{"dataset": "rendered dice on a table", "image_size": 24, "arch": "resnet", "norm": "groupnorm", "weight_standardization": false, "eps": 1e-06, "epochs": 92.5, "lr_schedule": "cosine", "warmup_steps": 650}
Rows from block 2 of a small image classifier, named by matrix and row number. Rows with one number belong to one channel. Each number is 128 + 24 x the weight over its row's rms, rounded and kept within 0 to 255. All counts start at 0. Numbers have three digits each.
After each channel's rows are labels from the 100 images, of 14848, where the channel reaches its highest value: "strongest on" is what is common among them. Only what is clearly more common there than usual is listed. The data: rendered dice on a table.
# convs0: first 3x3 conv (model.blocks.2.convs.0.weight, 64x64x3x3, each kernel summed), inputs 0-63
# convs1: second 3x3 conv (model.blocks.2.convs.1.weight, 64x64x3x3, transposed, each kernel summed), outputs 0-63

convs0.30:095147141097109102162100082114158147136125140095131147138109100159125113099099104148131136106132074125131065076156136118117160181133137110105135112158117087122121136130134117103143153122140114
convs1.30:159112123137165166124155095093123107089103126140109129105151132126126149181156126130076140168134157143163137123163121169134078131145179131133169136123092096131124145121104140142113136137137142
strongest on: dice: one; total: 3

convs0.38:159127106112163131102107121098122130085092111126098090084164154129103110118102140119133121101110095139148102117115110118107125135128104131134122131065149061177135122102158137116131123087119130
convs1.38:109098121109111098156128124100056128107149127152115092131146119173140106130135148147100169141183123094088147139126131130131141126107136113118111100154128094110089119111089091137116110160101112
strongest on: one on top; dice: one; total: 1

convs0.6:123151119105203069106146100123081122111126130096078126119115084142133111121122121130125120135120118124119113107114147122102138119102107097105126128067090090107095136114137149129114119141092110
convs1.6:146085121111145162127117130130118102065092120124080122078146123111112110184074113097098133147105133131153156134115138089146137151130131135156086125128125086148128115115121117130111149114099107
strongest on: one on top; total: 1; dice: one

convs0.53:086166144092090120187127124145111130126142116100138156132124115132144124120094125163156140160154100106141068111140147104181137143127182127125161110158138108101115153135146109110143150132113124
convs1.53:147078152143154108133105136108131084045107125153104149117169174117112132161128144134122112128132101133130140140163125138108104095079118121108171132113161116114111134126100163116139146131142137
strongest on: dice: one; total: 1; total: 2

convs0.20:160106104144194138103128119152172117114104167090119140096110126123100146109092085127097114122099087116148099098127105156099122132145144102109106096100108113102100117130104112127100113132103121
convs1.20:154136120122107093126133136091125127154141093108143140114080107157132117100080103101097098081128135086118092165107146089168115105137121146116150135105101153157149122118083093131149138123119131
strongest on: dice: one; three on top; total: 3; total: 2

convs0.19:117105153105162116095120141144143136147136109106141097123082109112114121067102121140147151169122121112110058123132130134128110142149173137156146145147144110111087109125148145156115132183099110
convs1.19:068097123128088138144082115124107108144105143126151131115144053095167112099142127153167152123109104150115110125144132114141179131109105159141151120126103137160158116153130105139122143119136101
strongest on: one on top; dice: one; total: 1

convs0.3:153126153145177141124140125146181125133124138141127209154093160151085129099145109130156134129073133107115115122121109150131136113131164143110128120086120107126136127133124111124126064137095120
convs1.3:119146135154149098126121144134083119135159120132081138112142136122152168099082081138102091115167136099146083118131161110103093102122143144101127132117181137102126129140110156117135144140116179
strongest on: dice: one; three on top; total: 3

convs0.56:142117119122166127125106136112124153112129133099142114112088100100104127109143121113122101119137128174142108147120144162112145136132113110088084085054107113129096100110154080110119091094110105
convs1.56:108152153141144110137155119153127137105145116104158103129125140144125123161078092126134111141150144078102086116094126108099138141117144115164090109154148126101123137110057112160137136139075144
strongest on: one on top; dice: one; total: 1

convs0.57:135136107111101143140095110147144134150134132141149087134090111119103125083124125126147144130170116108094095107121135120111130122098159103090111131068076137131133119119124073101118152068108121
convs1.57:151143156137086105120131131115123114142165153139116135112146122140142127094095108143141109123136143073086094104141131119107140123124082097108111121156111108082065152130106096101147120109088165
strongest on: six on top; total: 6; dice: one

convs0.11:142131121123165127126104093108134114123119161116168122100084101119100095111088138122157145108120120061120057148135119142128085143118116114158122097081119118113143131115126087115113133138127100
convs1.11:137119122119112117121138126100128128118143077115135137108138145142099109136117129105093105151120145122100118122121115085158118048094143136098146116109123147181130083122052158135124143136145106
strongest on: one on top; dice: one; total: 1

convs0.23:107133110119199161121140123125173122133144118111147134149104134169139159064170114139118139143128133063104106090115117113121106107106158090126133142116123132109106127149105134135083131108123114
convs1.23:103154129145141140114118132137105103128125126129115117084114141129112144197095166142154096069124150144113135131152147137084119103146119121149126109139130091077084142130137097095122139105086157
strongest on: dice: one; six on top; total: 6; total: 3

convs0.5:105136087115066124146106078094100118115118101119148111079137115104110090127115181113110135141141138123084113087140125111121114120121091102095118107091106125112137118122100137096107101105141122
convs1.5:123156139146103111120138115119143101132125142147131100138143121137128156089160137137127084086142146111086170113128143112143120054096120117150161146136092127134092150118086075112126089107139146
strongest on: dice: one; total: 3; total: 6

convs0.62:097131118097133138150109127148107114118141133112132105099070118129107104074089177132138130130164099148138107129124164128137179137155167130131143086117098131127094093104138078115103124112113111
convs1.62:133122150129078112112151114102160125174139135146153144120131118126083139126133109138157139109113131113064137126136092120124100095113104150117170108138141127088116133117078170088116086127164141
strongest on: six on top; dice: one; total: 6

convs0.15:176140103136136166152094156117168101119100173136122118117107100121088112142121121121103114110132118127139098099133118137138143133122138139110125090078104117105070112125121091117124069127101089
convs1.15:150094154116058084095117146123105167140156104117102116129100160148151125119133114125160112111129124107092159159122134120145095126121099136089192128100145150136158131102120113108143100120137141
strongest on: two on top; dice: one; total: 2

convs0.46:091118096152079100118115151116055089135113140135136112157095121120099137131144049128127088154111100148143144122123116147135112126099126132108130129105126102099101129155131136122120078133127125
convs1.46:141118136142133110163140139141137120064108149146068146128111114132151149086116138104132160090139151095070111137152135111143161147124103120127155148137124118116122154094128119090117138076113086
strongest on: black die; total: 6

convs0.18:121139126135115100164138061115116153113086112087135141089156118168118129164121143109117117124110131095111165108142120094117181161105137098139140118116099082094128133146089099120138121125151130
convs1.18:146154105166112171117138096083146115132106112106125151104113125126138144123087138109097115061115137130142135079144150114110096149114076074140127121136090114126119145128111118087126129095147124
strongest on: dice: one; three on top; total: 3

convs0.61:146135082151161131137094092133124091118119153119108137086158115101118125089128133129105118127125135121103096095133116114132109141149169125123104163073149097128109123144091161093147069117107153
convs1.61:114137090078127122114128103086090153151132117123136133120064118138144120120122131101134113072151138111171108114118113113111127156138076094106118142139100116135138128097132063119096127097122117
strongest on: dice: one; three on top; total: 3

convs0.14:119123151128094116109088109083078139103096121098085143108145127101132086152089138136137109158117124124171147127141110142147113137105108147140133138105109079174141119114084161124130161121097142
convs1.14:128139109118137120126133123115128162149121104116133121104091082141136145052126091128124118092135091081145110099123125121108137163146100106105118129123146083112128152145177093110123093096087134
strongest on: dice: one; total: 2; total: 1

convs0.7:140091127155223145111132138125157120114137142092092118124082128127118138122138083130148110105103111113070116123144117160119146110131143131114127157138111106164101121151152138108101096120106125
convs1.7:142162113161103131120137149159115102150124118114123115118097139126147155068112124138133096081116114106073116108107136098116089125187118140109150091112140134095150139135174118106162106122104121
strongest on: three on top; dice: one; total: 3

convs0.43:125139101122131151082146093100156119132128119132070111128120102114144144134138076114103092124123119142098159130148122127087061102108103128086120126096092139148125130133147117120093171100144129
convs1.43:140110112140127156117079139119140097134107116113114147155094126103092136125115099131133099128111125181146136119117113162126139085118143088095104127062123147144131094108155157125152160125188144
strongest on: five on top; dice: one; total: 5

convs0.42:136128105105096154112104107079141109100111154192071094099140141121117142135159105120133130136126112173116151111140097129108149105134093127104128112093125145154156136138137097140089159111166125
convs1.42:152090144171099096126097166197120129133132147123125131126116145148146100096094145149143131109143121146144105151125152109092156141107144119086169124064134123134098124114153123109148166131116125
strongest on: five on top; dice: one; total: 5

convs0.34:117110116092070141101122157107093149130122144086112071137107117139124118120121113130129082128127142137128115149116146104128143153102136127177124145078120121104111125119107054153116116139085118
convs1.34:099140145139124041135145145160128165124159145159085115143127148128151146169118144159148175110160121134114115147119113109120138107076100104108177144138121119131130125109095100125121127116131111
strongest on: one on top; total: 1; dice: one; red die

convs0.59:135141123114208151130135077142160136130133145091138117122134103146155147094141133128128129122132126054095124079116130115121136156134181113149112125126105107098095136124128096134136102102108110
convs1.59:116142110160123124130111124088128101152119112116129150097092123142097129175086160131140104076124156134134098121118118086122087138134093051141111104135089115103121131139101125108089131124123140
strongest on: one on top; dice: one; total: 1

convs0.10:150124137117140142127100123108135120128110160123149141120054117119121090103103142131127147121116081146121053134114121129136088151138125143129120110124098063119100123126122088125125075129135091
convs1.10:154094116114103122147134119138114103131103114145145144130140075130127130089150084144126138141153155113115139142135127101177096115142154186069162128149168137177135115140076123127125123139148133
strongest on: two on top; dice: one; total: 2; red die

convs0.58:110077123146144112146123162102115123105123108131126125088108143102098121115125111124143123143141115098191133164125147160112150149126089139102117145059152144102135086109126076105135119164133130
convs1.58:086117129131137093132165082092082129125132134124119096124130089116167124100059085098098114137109109119127115110119129124103163157145149108122115102094127098113148139149148161141125153107109148
strongest on: dice: one; total: 1; total: 3

convs0.52:120096168122103108095134118107116152146124136168111168138056124134122137113135044128105098128076151150162154119131133113136113107136122130108119108110116099113101113118149112146132134150114100
convs1.52:142138120122117123170152115173078115085149124138091149109213106123125103133101136098101116139153130087105086128131123125135124112133121151091130111169141117107080139134128096119132112129114124
strongest on: dice: one; one on top; total: 1; total: 2

convs0.33:097107148122113109097127167124127143145115148146130123115019125169135121160087115131126138122104155160154102142123120132113120148169136125127135149099157091126133132141122093135094134133103106
convs1.33:171063140122149131124113126138148133137120162140143113176120125124166151093152130155150142151120106108125137153143135160140143158156150158153180120087126159158171127124159091156151132119118111
strongest on: dice: one; one on top; total: 1

convs0.35:110119101110186103101093125108124086087128117139107120111124108141105085109128134084101137101113099134117109099099101118121107095139119104144107160097118097139171115089131115107092133102100109
convs1.35:162126149103146180098137104119162133097089112104127109118123125102104091158071109096110108139108165128148122146122146094138118140150106142172123143068151116149144107111112140142143140133097103
strongest on: dice: one; one on top; total: 1

convs0.16:149129141134131160102111093109188103115111134088121122093133124132129127133110113131120072146090125107110120078130109134121131130165126140080117127117111107138068119139136139102100064150101120
convs1.16:111135111116128122141144125105117142147120131140166115144036121119132123072135125115140101060136150161166142105138109138122162110106120066110135139142121124109145131131148118157114129104161133
strongest on: dice: one; total: 3; total: 2

convs0.17:091113111131135129097137065123157110119132130091104083102100106113121114123142083124134098133126137108108104125137119116110119081061160123114118134128124129125072099129100150121074144143125129
convs1.17:133164096135110095124145123132169112142134129080141147133117144136126152147123176135129094075127097131120164101145112106143101065130132108078138102132137152125134159165136108105175112153133133
strongest on: three on top; dice: one; total: 3

convs0.49:116110128142012122145111181150099131106112127123109142138124135095105108112113135132129128119146086168157134152125140122104116121133094096120126106140126096119126121122120124125148149082140111
convs1.49:157109117140119103098101132100154116134119117122138157119156133133123147089100107130139112092113106056117091122159112115129095143113118107128171153079155130120136138146145181130177121125091152
strongest on: dice: one; three on top; total: 3

convs0.37:155114137147011143132125140137098111114109148138131121121094141138093125142123173133144145151151115163107109146118132134128144141154119148148133113154125127103113117132101109111126069109113106
convs1.37:108122150118125124146073120104150142135132143148156135158098114135155150031174101137124125096128109094103127139134120101102131113103107092123165159110118153157134111119108156155134141131129123
strongest on: dice: one; total: 2; total: 3

convs0.44:102136121119000109105123095096091105111116133140099097141139110112144112123133132133139126151131091134119142134128128134124121134141130096126129122087113130115116134133127116143124153116118121
convs1.44:131120145141078152122140131086154135157111140154104138136148123136113149081125138131139111060117100114111155107148123127091111139100095070097113163134084125116134153133131143079144117102116143
strongest on: dice: one; three on top; total: 4; total: 3

convs0.8:101125130103072133084124103098137143112113120068100119114177083093141097140096152105116113130124146118151132136118116114121142174067103125135133085107124103132094126096132112124139134132123135
convs1.8:124133128164129129166112139122110117103140129158070169122100148142124150150095131138143133090148125104127109137131131102101144149129061085096152107165160097063122141109127142134103115135113123
strongest on: dice: one; total: 6

convs0.12:117095169106075136135096145135092152125137131141093125136058106135104102086098114127135138132152105130078094144112110103122113122119134119122142129135137097132090115097112086144102166122104107
convs1.12:133129105127130134143140124091141124146148155147165105159135087136139141091196132162114176170144116175133130096114116108117168169119122130119142102108091117108091100122118169128129120124119099
strongest on: one on top; total: 1

convs0.28:094139121090125125107136141133137179121130137103117112137048108132160123074099090141121123120123129147137086125166138127137119169137128091125141148065123087114125138124160135139142139114118104
convs1.28:164118145147163144132125139172146112093090138157146139137144116120099145156143130146141143175124094136155151109181146168155143133159153149159166116130071103152087138133111118140138149118116113
strongest on: one on top; dice: one; total: 1

convs0.29:112156131114085100098132086089087129109128092108070098149177120099148083124126124124127103156121138119166135116144124124117118140126112097123122096083155108088098124141111148137154115140102139
convs1.29:096115120120127110153134138090114133083120149152080118156121129146128137158096117122139110100135097111130131123145125128105159167114108043108127109137107080082107151139129098113119140109099100
strongest on: dice: one; total: 6

convs0.63:149112110138151156142116152171136138105127147130112102108067113117103138107126140126136139128186134111142070147124133165107166137165143134106114123091157161155088094110169106140111120120108116
convs1.63:136099150114113144123111115127140111150130143125143121152064121098113082074085087114147117132108140092079090114121113135088154117149111120134134107120139144085094110084094147135135112119117120
strongest on: dice: one; total: 2; total: 1

convs0.50:136077134090133129110092107114104105103104132146108097107139116109075090136100114115143106158122094092156129102168109145156111143167162131116141110116117095141099099089147110122115140126119088
convs1.50:102130125137108125131164125196138141118149142160167178084189131116112110108127133102131165149106114174135145146136150137100117127092121110108129136151178136127143153127115149119155141150161141
strongest on: dice: one; total: 1